config = dict(
    targets=['kind'],
    stem='deep',
    init='small_normal',
    learning_rate=0.0036,
    merge_dims=False,
    epochs=95.6,
)
Rows from block 9, named by matrix and row number. Each number is 128 + 24 x the weight over its row's rms, rounded and kept within 0 to 255. All counts start at 0. Numbers have three digits each. After the name is the row's rms in percent of the matrix's.
# conv: 3x3 conv (model.blocks.9.conv.weight, 384x192x3x3), inputs 30-35, a 3x3 kernel for each
conv.148 090:116142146108067113101136148137104149127108124147156133132121100117109165176158172130150125123145104144136148145082097159156089127095147126121105127156137176137109
conv.149 117:167134120106080173109155130115101061134110115142125161133114137135152150119140172125101153135133141106131107182112141130148072142146207132120094105096133151117119
conv.150 101:103138129138118131156142111120097128131124119138126141110163146139105132136154129128109146127120122141122130126122120144149101119124122114141134114116143129143149
conv.151 090:125131140119165110109147142098145134125106145164118138142093100106141143123094129101148100133134126142093139095127118124147103131112127104145120122140148138097101
conv.152 085:147207132131144099124105118129109155121102076107110134119111140128098131112120143107124147126113102105150123117143121093130132121154126133113117144136062130113117
conv.153 104:179148134122145142133124131138129199145165125145119096099113117109076096144104157112133109156131121130127150119107152106166123137140109116155152117168099172094162
conv.154 102:133079118117152135091156144161160124117126119101068119135136151140126129138144138123126134115158140127132131149135122105093140163142080151127110106131112150154104
conv.155 096:152088134122114150112138108114112128139153134138116204114113138105152121155169118117119091128129115161124136161111111125156166078152081147093104114120136128122112
conv.156 104:130143119137122121157130142136135148149184113093072147131089112118106113112168160108138120112141125097191086109102133130126114117114155126151123092157159165106110
conv.157 113:135145088159155109131125140153106131129145110115146110117097149118149114117122133124113121141148138145108125105157098109064156123173125138110122136157107125126120
conv.158 093:120146140122141186123113095115128147169113100106142120132149110170140096126145119130109148118140108109145132150126117100102130149153132142132109145122095123125140
conv.159 098:108152131079105109174123117106155139112092123112125133116134135129109139109104116110127096167123145131147143089138111166127115118158122160168135136115142110146115
conv.160 094:125101160116166074125146135138157112164130110099135136123122136128106119120108158103115161139153123135101151129137104138102120126108120148133111101127090125137115
conv.161 092:124151150135141089143140149131121152145117126100135141147097125144092118107109130183106135068106126112138125115129129183122135161108134110132151128135118110112144
conv.162 090:121151134091097106150149181145121096132137143115109143128151149104162161147193171119143125120126137132141135151106133150117127119135149136123132165127116129081140
conv.163 093:123107118124147126136093139136130134094177122127153128117121150129116106160151113139122114182128151135159122120155106131131119104117183118105123145091147126099130
conv.164 077:128118113150126191134136072163109106074136161138078156112122117110108148121164102132126109134090154136135139120106125112136127144115125145140132158105096111118102
conv.165 122:152116142121104119141137144107190099109143123151109156122165099115158128117127106147099102140082118118144142152111115163136158151162111142118112140081146153121137
conv.166 101:122085129096162164143118127116141132116134117130103117138148113107145109164119118151139117126122111118116139122110137101102154117115138120137096151099097138146081
conv.167 120:106140135110071106131165131147108143071161160121079145119118158142130136124122135140092096137135154153136116123140155152060119121154137129167121133133134105104138
conv.168 093:158204121122032116128136174138104166161165150130121123153130130126138130102125095173129128167121135095163158163084156108132137120121140116134120134134104120168090
conv.169 099:115127141157179140124128134132142150144156149140155135130140139170172137140142127134103138146123111111155140142112130108111130109125125122141090105123133141142118
conv.170 085:092119141127128156127118101118141177135086178171134155127131084135088115147112069131187125159116125111106116124163092135126121122113112100160133113151117143110100
conv.171 118:120146157146116117096187120134127130122126102101123143113109111119122141136117132101145123148123146117130117125141115126106141128102110107150142101137145156113128
conv.172 076:097116149105092132126134122090080107112101113122160123144147102155116165098184152176118118098158139086137097116139141154134125150112140141153159115168118164171167
conv.173 111:148100119130109116131110113108112113103096093151133120110150098120121162153125110087125116097135138176106149102157156152087122089184079133155101120117128149177089
conv.174 089:094157127151081122163122169143138103141144131136133066106148134104118132131117132134106111121136125114128098123145154139136155175136105112145127111125132128138102
conv.175 101:105115140108095118107097119158128142132131108094127140141133140125147122151132110100162105151135133132135110119100174131132139077133137149113154107122110117136135
conv.176 096:102115165155126137093077109106124109078145095115154146141140152143160124142141097095142136076160028164115137073127119124119170122139146115115146088092142149121156
conv.177 098:096137140166121151132140108117154120103073151134140127151125135111145135134137134105124151113112172112160127133156124112165140154110115112126112146116154099107147
conv.178 104:068117113129125140098106094114085128180177117101143117116134107131139132118109133138148139134130128122117104115128115148149142126129098123097126118128139137146153
conv.179 079:130102135123117117111119133199126120149090123129217146147138107140121155117126125119115104154106109150107118171052149104191089110150127146128105133125126137144161
conv.180 094:130118110146095135165103135113126118142134106119117143140231142164153104114107095146139103139187160153101117146128074115164098132103132118143153107108146145129104
conv.181 081:135140135112105111115139116146114084132087148069135129158118111101131125137118127127107113173099155120129135122131173116107148107141111152114102143146155104113124
conv.182 079:116162133115084136133088112151135115114095153151116094123169144090156116104111141123132137137119096132143125135149117112135140139135108113113114088102115122108129
conv.183 107:146143102150122126151143163131142157173114142152109144132116108120144163127129113124133104178113143133152124121131118144099165132126139144149125104140141135132128
conv.184 109:131093084111152130124123123148085163096131077087142155145146143117132128152141131118133098114161136124118135107109122088135113114084115104139135125109099159179155
conv.185 096:134094100091106118141092121140180117117131194159155137126120165118133076159109140127154115149140125155132147162119126094141119201127165144092161108134140134072136
conv.186 092:148107116124072112109132130134125136111132135162141098148120077149136111165160124101113107153103162143123135127160147150154127103108122147103091142145137135167126
conv.187 084:103091152160128140135159141089134128132096168138119172120135083103123116119104145147110127166122116127113114116117134136092145113130132108116135151135187117118137
conv.188 104:119132107166113146152107135147164130147092158129145114131088164085067119115092144140110126135131133110123124137090119125142100134110164134134156139159175149081171
conv.189 093:148136134154121103113162116143109147108084105145166095141104122104132083131138149118123078159181107124099164057154146147149102095084122146149126139114105115084119
conv.190 108:145101151096110157140150127112135103131136137147134136103110134158129136130122122110131104137125128138096116112119124152077121149182097125171127110102113154138139
conv.191 100:137084140113148124110153139127117140128102128116144149139100105119099125159119110150143138161118115128148150122152148121109106144108157136106078134108096159137105
conv.192 090:090134128134091134115101120151132113141135124115135128110123116093084132109104123168105127150113172134149124136096137113173115154119136129109151103139100132123122
conv.193 081:150146131068095174115126140172112122142193155110151154132153123122112117116104127105127146144133111167100125127099148099120120122110127068185117146132125186108141
conv.194 113:125132151142129097113097141049084135085074119098085147126097120147118156139148125109129120118105133152137119153102154089168106139130102147116147133123152118132110
conv.195 105:128116134114109119154098114123117130156093111123121121130127123180137163106119172118129117140159065113135169122142098121123166141151109120135090139118111124109158
conv.196 118:116150133127136132145107134126145112111115146129127121127143141160117130111108139137130114122142110123115159109104125147120116124125159141114099114126150155148138
conv.197 090:156121117168150139098124084108115108129078109154105088159118119104136120129172118134146106130088154095169100162107108098141109101123139119151075147148094117134144
conv.198 092:140148141112122110142132116123145122139147136150123094117113107159133120106114121154118112106105157131107147130117090102136142112109134133143120133116116162178112
conv.199 095:135113149149110122143135093131088134075105092144123114146136123164124091207155098117118119192118124129143108169112131092127096176123119120125119142116084148127122
conv.200 099:148119157119156096110136130130128118058118116113128165153128157124138149153126138125125093119103126153164089115133126153095153101114127136129147091071110122136141
conv.201 106:155155134143138105120127132110132114138137140131114163152122136130110095122113132107105128131127130151119115124131108122132147146091143131110105126107131120103126
conv.202 129:154106137129120145121132122125134131152104137117138161112151107151091137121123151135123154108133124123127106123142123113127153143143122093158117164133156135079146
conv.203 115:126133126131137114137109124127095140122141133112126079110123119104140144142107125150102152098194126160082133127136093133153097116131134138161113136137110120119070
conv.204 094:116160170136133127106130107133149138111092134134166124119171125113109114153099152151125114120175079166116114116148141103147163129123108141136099163113108123125146
conv.205 105:122097137106187105138179138151120161113131162153125155145123120086128116125119129143123128138107145153143118098142170143156111142127141106107113103167113116114139
conv.206 100:107063136096143096168103118128131118134148116149133160145107133155128105138144158147102087118138113134152128121144135109153148116089144128109145136155095125123165
conv.207 093:114124101108169132148130148164123132162125101171133128105139139129132114111116165125131113102144105151113146145134091162136109107111175141121123135113112107124104
conv.208 100:124089145085146084156138123082129125134130150144106147136145091114116159150156102141137111143116125114125104136114136126152137121119124103174135144161156120129116
conv.209 103:117096130124119148116141128140131124110120153122143115138146118093105099142156128133157116137110099103152140138116131160134158132105087115147159155126115118144130
conv.210 106:148115138116169123115110139128161129122112114153106096115117090121121112169102096096115127148115122137131120132133093128139113127138118170108116150108107102156098
conv.211 107:077144107154100111127102153122145116136155145125150107119104105148143139099079125120089132130136082116130136132092125098159167124105114148125122114119144136161157
conv.212 098:113152131168092166130135115136154139155104124117088143151105107105165113139156105102142120153100112102136157119121167132090163104137116164102170127120126125094140
conv.213 071:116094107138144149144161157147111138137128110081132128125099112158131151165153127146125115107151134115116158182107131103102140123115134166163140125190182115131151
conv.214 079:135106097112081112136098157124111132130132080111147129142155137111139167180193157121115143121123088175104151135167136100122161092117151147138149152124149139168153
conv.215 095:151130116091137127122136120121109147126128124140128113123108146130133152128138124155104175066113121111064078141194183164104143125139116103106120121146135131130131
conv.216 085:157131131175109101094108121119091151130160109133120130148132131146100173126129134088122097147154104139097125133122152129105104108148108126122130155119122107121105
conv.217 105:104140126135146154122100103123099127108126078110143157116123126115133132149138129086084169141158127158167122107133092162073120148131118107148130105132105170128107
conv.218 097:126125136121141146125156132134105154144101132138146114138108137122130124129159100092109151136145133132156115134135125073166153129164110148101097136166099153123116
conv.219 111:159112106134129142152105098108153137096121102114154143118124141128147127105165129128154092122113145137143145178111129104150119111147135129153118145098121131138117
conv.220 113:149096149157139140130123127120139102147120144136115137124129128116140160134123137114136085106093161134091157133100173149155112118071151086128112125169110150100145
conv.221 106:124100116068129089093099129131153103101066113129131117152142112133112147139161107073161117126077165170103129164111124098158102114119130137135118162116107073119143
conv.222 113:115153124164137146147138123150147105106127146135142157144092144137137138149119106142101135097101125190131101126084081109166103127112107119170117151115105142143111
conv.223 095:117132123113145123135140071141136118140145139115108123107110131124105152109130113135094111114130140117135136121158132116102122154119096142127147162160106130141080
conv.224 107:130109112121139123157121115122110123154127157144162104117114122127123121116138166143151145086063128117138091107128133122088137134121163157125101128161112130110161
conv.225 111:105094162144119129140083176150120130147137169118142125124151117122106137117140103149112134156148123103158117133115149107166118163113142129111124119145104137148071
conv.226 091:121118167147157158135125153105157123121128148093143130143122113105105109096107132135128114127120115128142153095114139132128142091140119121131161152130083125126109
conv.227 101:135140122096126153147129099158114132167148102102122153133125152130137141119114138125120156075142124116128141142155113130102164131137091129206173139190149101131139
conv.228 106:134137133109130122141120090130133123118102102166135135171137107101173125126160138116135155150079170115119150139115141120141102130145145128125100134117137162098158
conv.229 100:130150130142134112118132138122136116177087120113160107124106119168152102112076120119128134099135125145106104109116123130138099088145104145135123146132127128102117
conv.230 096:150124163132146128129105126123159143150129132123100088157117132092111115123147125182115149104104115112116114173169137126133166124142113102092124129137114143112141
conv.231 114:145153124101154125120093142126135146084145128160116128096124154117144125125130131145127141119126144141135127144139141142133129122090125163134121077140124115126113
conv.232 087:102126122131123139093153190120133134150135088142124120126127150127095150120100181072117120113131140143117147090127124139118123108150112150138104136102112127140107
conv.233 109:098111156134151178120111154108143108122151117160152150123138148140118122136129137145113127147105151116149117140121113135134175152122140126104119152073096129173108
conv.234 093:078111139137161150119090116155164135153174113107137147118123131172092133095163155098088128111228100137109126094176131126109103029161082129085126123118111134112116
conv.235 101:149110134127149105150083123127095090112093115149144145115105119139151139177109130123177094172074175139183137177093078105142085174129164086111096101140155147147137
conv.236 087:131151133118126107128129113149151114121144122149151136147109121125119147167108131125170119139086149145148162097160130133113109149136141126141117138104117121107131
conv.237 080:131134093133137187160112115101098131155120151109048168124152129164125127123141129122127123104127097114127177130132137109091116130123118137118118126124121123115136
conv.238 098:124136134119146114115127136157134113138101160090133160098114117115102101112087158103099107129156099147168150129136108133087149135130104122164121165102103121150159
conv.239 091:175126148126116133110168128146152168134109165137118086138111121127137105134145140116128136126133095128143155137131136124126096162097149138107108145143121147139152
conv.240 088:102150113123113124124122138077112103112067135117122146121104107159134143115143130146114133138135165097110122138130160130103125115129154146152094115119146137101092
conv.241 090:113132154110129066165152151144138123140135147127126112144139129165138128150133126110106085169133125159140136121120139098117088110126141162144117133112123116144138
conv.242 101:118086130171152143084115119146112108130168106133148129095136115175148153156122127162116121123110123128130143115116095121111179126129094128112103132097122137161115
conv.243 112:106163096130135127091120154122128141091121105084162130112090150106118123135108129119136154155101098117136124138144100144092178131126133129106113127095113123123116
conv.244 101:115143126116093131139069119134141110134149129111139118124093141121095133130117126148115152126144101143129128176078147102115169129135098098121146127077143116094161
conv.245 090:113102101107181120079099081115161118133160114152170134142115123180148134154137149140100137133136146139135150123119104138120150119123128137119120132142151126135137
conv.246 099:134130136094117097131124144160146129176141158145132070126115149154141129118115153124124110080123104110152096152102156156139126046132116140118128156151145145106128
conv.247 100:147129119106109121106143185157122122108100081130124175126124144151121138129115141106118145149152145124154162106115111123132140118138145134147137145118125122134090
conv.248 084:135126127158139119135120131152136136116112125107161144122092110141098124141124089120124114106127105138115134108119145101108135119126117131136147145150128159121134
conv.249 119:142123134137141108133163153105135125150130104128186118130108120137117132114114115146129120133120131122143130141121121095127130135098152136148127163131125153117130
conv.250 093:152135119082134072109148103143101155152086117110136106123128168092126105093114155127155133149122156162103173116136092137117153137106154129121136132134142142146118
conv.251 099:092217171186068128137129148127152131129155108104093152107142147092106141121137131137096117120143120141141110127143128161091128111146139115114150109088098145141104
conv.252 102:150129139127110145132122121124163157150135151133131139149142148155117138136137134130194139161116122161121117152060135116166106135137131140135109134130084135127140
conv.253 099:137132116134124162109167112156149150131121181154116192115164107119096133102123130115142095108137108150105122085125105126138103121122114119158125118159132129113152
conv.254 091:112119127138131111149130110157094164147143109132097121109131124119103130108066107139078113111110117154129120109106155166082123117146108121137117136104127163122143
conv.255 113:110122138190106135090107125131144105157153136170107124101106145136122153108091127119131139124148140134108126119108132163143128107119137127164119105148111159126091